Weights of a small image denoising autoencoder: soap at rate 0.0024.
Rows from block 0 of the decoder of a small image denoising autoencoder, named by matrix and row number. Rows with one number belong to one channel. Each number is 128 + 32 x the weight over its row's rms, rounded and kept within 0 to 255. All counts start at 0. Numbers have three digits each. After the name is the row's rms in percent of the matrix's.
After each channel's rows are labels from the 100 images, of 14848, where the channel reaches its highest value: "responds to" is what is common among them. Only what is clearly more common there than usual is listed. The data: dead-leaves pictures: piles of overlapping shapes.
# convs0: first 3x3 conv (decoder.mid.0.convs.0.weight, 192x192x3x3, each kernel summed), inputs 64-95
# convs1: second 3x3 conv (decoder.mid.0.convs.1.weight, 192x192x3x3, transposed, each kernel summed), outputs 64-95

convs0.28 123:091079152117087096140085110100086057129101117063061100117101059117152096149141124074077063119113
convs1.28 113:169125108125112102213150129113079161129091125127118126133151121201124113098169138119137083110160
responds to: vivid

convs0.93 079:137124120189104053105080098157097126088134130096181160092106198110081143167119143083107197124073
convs1.93 067:101114156124138139112154089116154119108181125155118152142034141115149126141071114168155081131118
responds to: shaded; dark

convs0.58 076:115118116138099122092151093077106101132167147130090102114119110149099143147121143130120109128134
convs1.58 070:148164169136116122206086067133107107164145171100166108135128085223092191091119120167187071063082
responds to: pastel

convs0.109 119:160126204134165090133070092139088125085133126128136108101131132091124099148148133104089131120087
convs1.109 077:095141159108167081152086124142097151203126184152134140131082097154130142088112105171186066107060
responds to: cool; vivid

convs0.20 098:126061123024136138148087127087156133119145143126073136121171138163090144169099148122103103109113
convs1.20 108:055115143138162145062130209156149121171153110239103113159065255116131122103124157171131177120150
responds to: cool

convs0.153 125:153135114128187139081115151141135159142109074112172138119135169133083118068082077125133176121131
convs1.153 132:147101133134107085093127194071070113090121116099132115134098073105107125152079165136133139114087
responds to: grey

convs0.27 106:141183124131131157096151141142150153137151110132128175121210148138160145127157119145125159135123
convs1.27 094:101113124116129107174136129102151072138143128111129098153109113113110159108146145137104165077146
responds to: dark; shaded

convs0.63 075:157124152171091121086151142160105124106151176124102124160154191122107122144133157106155162124112
convs1.63 084:111129109136141084139140129113130097100131087103087115111110104094135149096090104153100128099119
responds to: dark; shaded

convs0.99 063:125143126174207166092127160169157159158150095193185187116145142159113150125155107106158129143117
convs1.99 122:105105165106117117110072112107121114086164125121089122114083161166084102153125111120112136164117
responds to: large pieces; grey

convs0.83 114:069094075050089128102112117107124117135108126106146108113151114144087152122127146099115100129137
convs1.83 115:086131162113091155116154150122085121171131086125079132099145142153166151157143172150145194153136
responds to: grey

convs0.144 102:153121187082152093153073086134101131092059114101076110113138123052122075124132103114098126094112
convs1.144 101:151119180127130101147123142119141161191143163183138099171045184111064104116152144157133157132149
responds to: shaded; dark; warm

convs0.37 074:094075084069095127092088124102172121135146153133065132131181108163122132126157151120110056155128
convs1.37 123:070067137058163073104091169139134093056181102135095117142045178150091078158092121116071175149100
responds to: large pieces; cool

convs0.45 114:117140139099091137110131132092131088123147068147116118108170064131070141061058097133134075121133
convs1.45 097:134149182120098057195119124110121078114157137124088121134147103176111161164086153132109120095128
responds to: pastel; large pieces

convs0.24 117:123043081151169128111129200110155131129109107096168096116075170118145140115146102113167129092122
convs1.24 089:126105114129134163150137141157100146166155184133138164163117102132160127186050174100152125135117
responds to: pastel

convs0.108 111:103127090122101147079156121110143064144152089094041130132186051156098154091107149136121057126125
convs1.108 106:140166135161182171162146135190122172119153163127143155139134111140154143082119088153194138131087
responds to: pastel

convs0.168 083:119065181097144111148055109105114136122106141116150116142146112091063122137145134107073114120150
convs1.168 105:098152192148134133084127154142127161189140152244113087147060195102125146137140148182176137147112
responds to: warm

convs0.54 084:141143165123126088144056058149080149081121158128129136107128164080154073158153104111085164106089
convs1.54 080:157137113116163098110122121138139119158191164153143120114079183066129089116111128159141144116114
responds to: warm

convs0.174 113:102082040052090157128122128134139131152158119131101191101137151169111146142144135114100124129107
convs1.174 085:078114157128137127141150146086132081169165166180121070118103194142123159073088141137120107096106
responds to: dark; shaded

convs0.13 103:108160227111179136110126131099130094135113118131171110129216087132092150083065085172142118116087
convs1.13 123:119120159120126093130082087150120118134153127094087139137091159134110098156092131149127112091110
responds to: earthy

convs0.103 102:128157076129093113097135110099098139131138102106071145094073081119113112131144153098107117141128
convs1.103 095:161147156136105151188131163116140111172143125072204137104180077135105115212159100133129158123087
responds to: vivid

convs0.182 112:117114024119069119102149145073094074138112097092055133115076084115105138104110131117152086119112
convs1.182 115:104129122125154136196112156150132137156197172157156157126094099133154153205097150094171139094100
responds to: pastel

convs0.72 102:103132152148140139103124145125125123121083084129141102101145080111126111031100072143141131115151
convs1.72 141:122118114109151115125096105123163136099146127134088111099085123077134100167109125101115074123139
responds to: grey

convs0.50 106:131087083131130147089126161143131048117125082099084114091094151119130140135139133139151129110127
convs1.50 094:142137146120114149136099086140100156143186211127143179154110132182128115153043122118169054107090
responds to: vivid

convs0.157 120:098116118072103134059119113111133113142107102145110167123173083116090115064092056143109114105131
convs1.157 102:134154239142104107162133114123155145137130146126073146169117164098093141059120111164137133054093
responds to: shaded; warm

convs0.51 109:113100039082139155074127125130127146138111055129145146094110125124098125065118082130117131126104
convs1.51 125:135144148145106086106144121100109123134141109152138120110132073124132143136102125081121107111097
responds to: grey

convs0.69 069:065088088087079154132130135140114046116149123113064145129120061155068131104114120144111082088140
convs1.69 235:139120123134084071102148096117153164097147123095133153086190125189126130075170122159120091177100
responds to: vivid; large pieces

convs0.143 119:106121094059070149129144129107107057120139132100010125134165102136132155133116164128141087157140
convs1.143 114:235128117153152189140084132146085120137190200130138168167088163091147155102147151097162128106171
responds to: pastel; vivid

convs0.84 106:099072081064119137085117148115137122146151123101143119102202127139069158125116124120109128124126
convs1.84 093:097123155134079071116179137106108105127100140130042089154167141209090149146128106130123142093118
responds to: grey

convs0.3 099:060129165067150131144125130076134156112142112089191110109183107155105135092057100136107100138138
convs1.3 117:119156084155090130176073122126083101121143143184090131110141130128107109097136129119157121141132
responds to: warm

convs0.85 091:166088140093144079153099103128078179094138131089127170081133141118125117170146158092100157141067
convs1.85 097:131043138114119108149128158082106088145116160159088108141124165150117111142122169100128090157147
responds to: cool

convs0.34 093:158123118163167073079074105083088186084148109098162139106136171103145112134134154107111127125060
convs1.34 071:138088105085186088141130107160171130154131110131139134131077125094110106087156135146126183113111
responds to: dark; shaded

convs0.7 081:142164179091092085133105089162075086115110144059056162097141114099169080134139103082090142127078
convs1.7 067:139143124113106098142166116110135146144177143180110099128103145126105138070162082111157169107187
responds to: dark

convs0.120 117:067144065112017134129145104108138071134124143081042143137143108127150157133133144129176095102141
convs1.120 098:159146131191141185157095156147133157131152154128183160127102148150155147123116076095161150146161
responds to: pastel

convs0.16 091:144039133138130114084142143074139078103113129105140140114079134120096125123098096178155103101106
convs1.16 088:116093076105187140114161203150121113138158082098097109147110158086150137152134151104161199119114
responds to: vivid

convs0.121 091:108205142066112162149178093077165154134130122126115076138113148139177142142155145160158116159147
convs1.121 073:135150105177211158111083175168094190149130164176166182193110123137160139158158127108156159090182
responds to: pastel

convs0.33 100:103065044051128132109134131115148086127150076085119133099113125130101140138129129127144136108119
convs1.33 105:095073118141147063092192146167123097134148173168104129145086111119145139207112163115146114109079
responds to: cool

convs0.125 083:187162064052132098066105085126102148101158135083131129116145148093183100127150100102118075102086
convs1.125 097:117088141108128145136153204154159098221158127179148117142100198102148121198103138108131185089146
responds to: shaded; grey

convs0.82 112:097136108120127130071136145120127100134142076113159126107154087138084141042053087127138119117106
convs1.82 111:125165136121126118180101116134161128113140117140070120108090180099096100161117122155104153127133
responds to: shaded; earthy; warm

convs0.149 101:072148164115152136070121154138159152159103066099146110133137113126101124074107061113124117137141
convs1.149 105:177089166167083141117130104099057093111146129058081128124128081158129122155117192093111120127128
responds to: grey

convs0.138 091:079157148135115138116132085120128161145071141166188151169113091102094120056108072120147112157153
convs1.138 102:079055118172112115143110120152091114097133117073091129150137114115135144177163156136105133137144
responds to: vivid; pastel

convs0.81 127:143134154148131069148065092131095151059103157128149100120117137077144075147167135104099114118098
convs1.81 091:124116088157132081148108131158098167190139132167083151178085159160148158116150151139214141111134
responds to: shaded; vivid; cool

convs0.67 101:165150154134137073195090111145084164077094172111168182092085139109139081161124134089084192145104
convs1.67 077:125099151167136139136156130190140133192168123134128132134116127148160126138104158166197111147190
responds to: shaded; cool

convs0.74 097:159115103133108109147119124091121139130142134158131125138081090156100154136111174121132084147125
convs1.74 075:109107150141108194168121112128105111127094133145164112151125122195137105097139188154121116126110
responds to: cool

convs0.188 076:165115134152181088138115161109096161103139106159187088148128184123149109143166131156153172145121
convs1.188 083:104122174158073165080147091127129107110065154051154144105176121174103126021128072070109066099119
responds to: cool

convs0.64 104:087053078076099086176109099088102127092112097076139114054138103115165116161120150098088086131072
convs1.64 086:146085150092176129151159152117067152113123148159136126159080162146129102157131189127158074147175
responds to: cool; dark

convs0.10 094:117159111180138129166123120141175155138156155166121105172069126131160143165190167181138124156144
convs1.10 089:117120145145198071116130086127082135076157102109067115089150141194149099105124123157072135131129
responds to: cool

convs0.110 096:115179132196117088096105095153095135084085092094098108131193130081171074085166120111145126098136
convs1.110 088:144105093175130090123083145172123073154130082094099181190066137092142140092175079148176204111096
responds to: shaded; vivid; dark

convs0.38 094:134082168133211136085121119122119185120140097116177126088162172126092145111102091109097126134089
convs1.38 094:175145126126107089100081116106161146137129129102151154136130132109119112061133123159157140174064
responds to: grey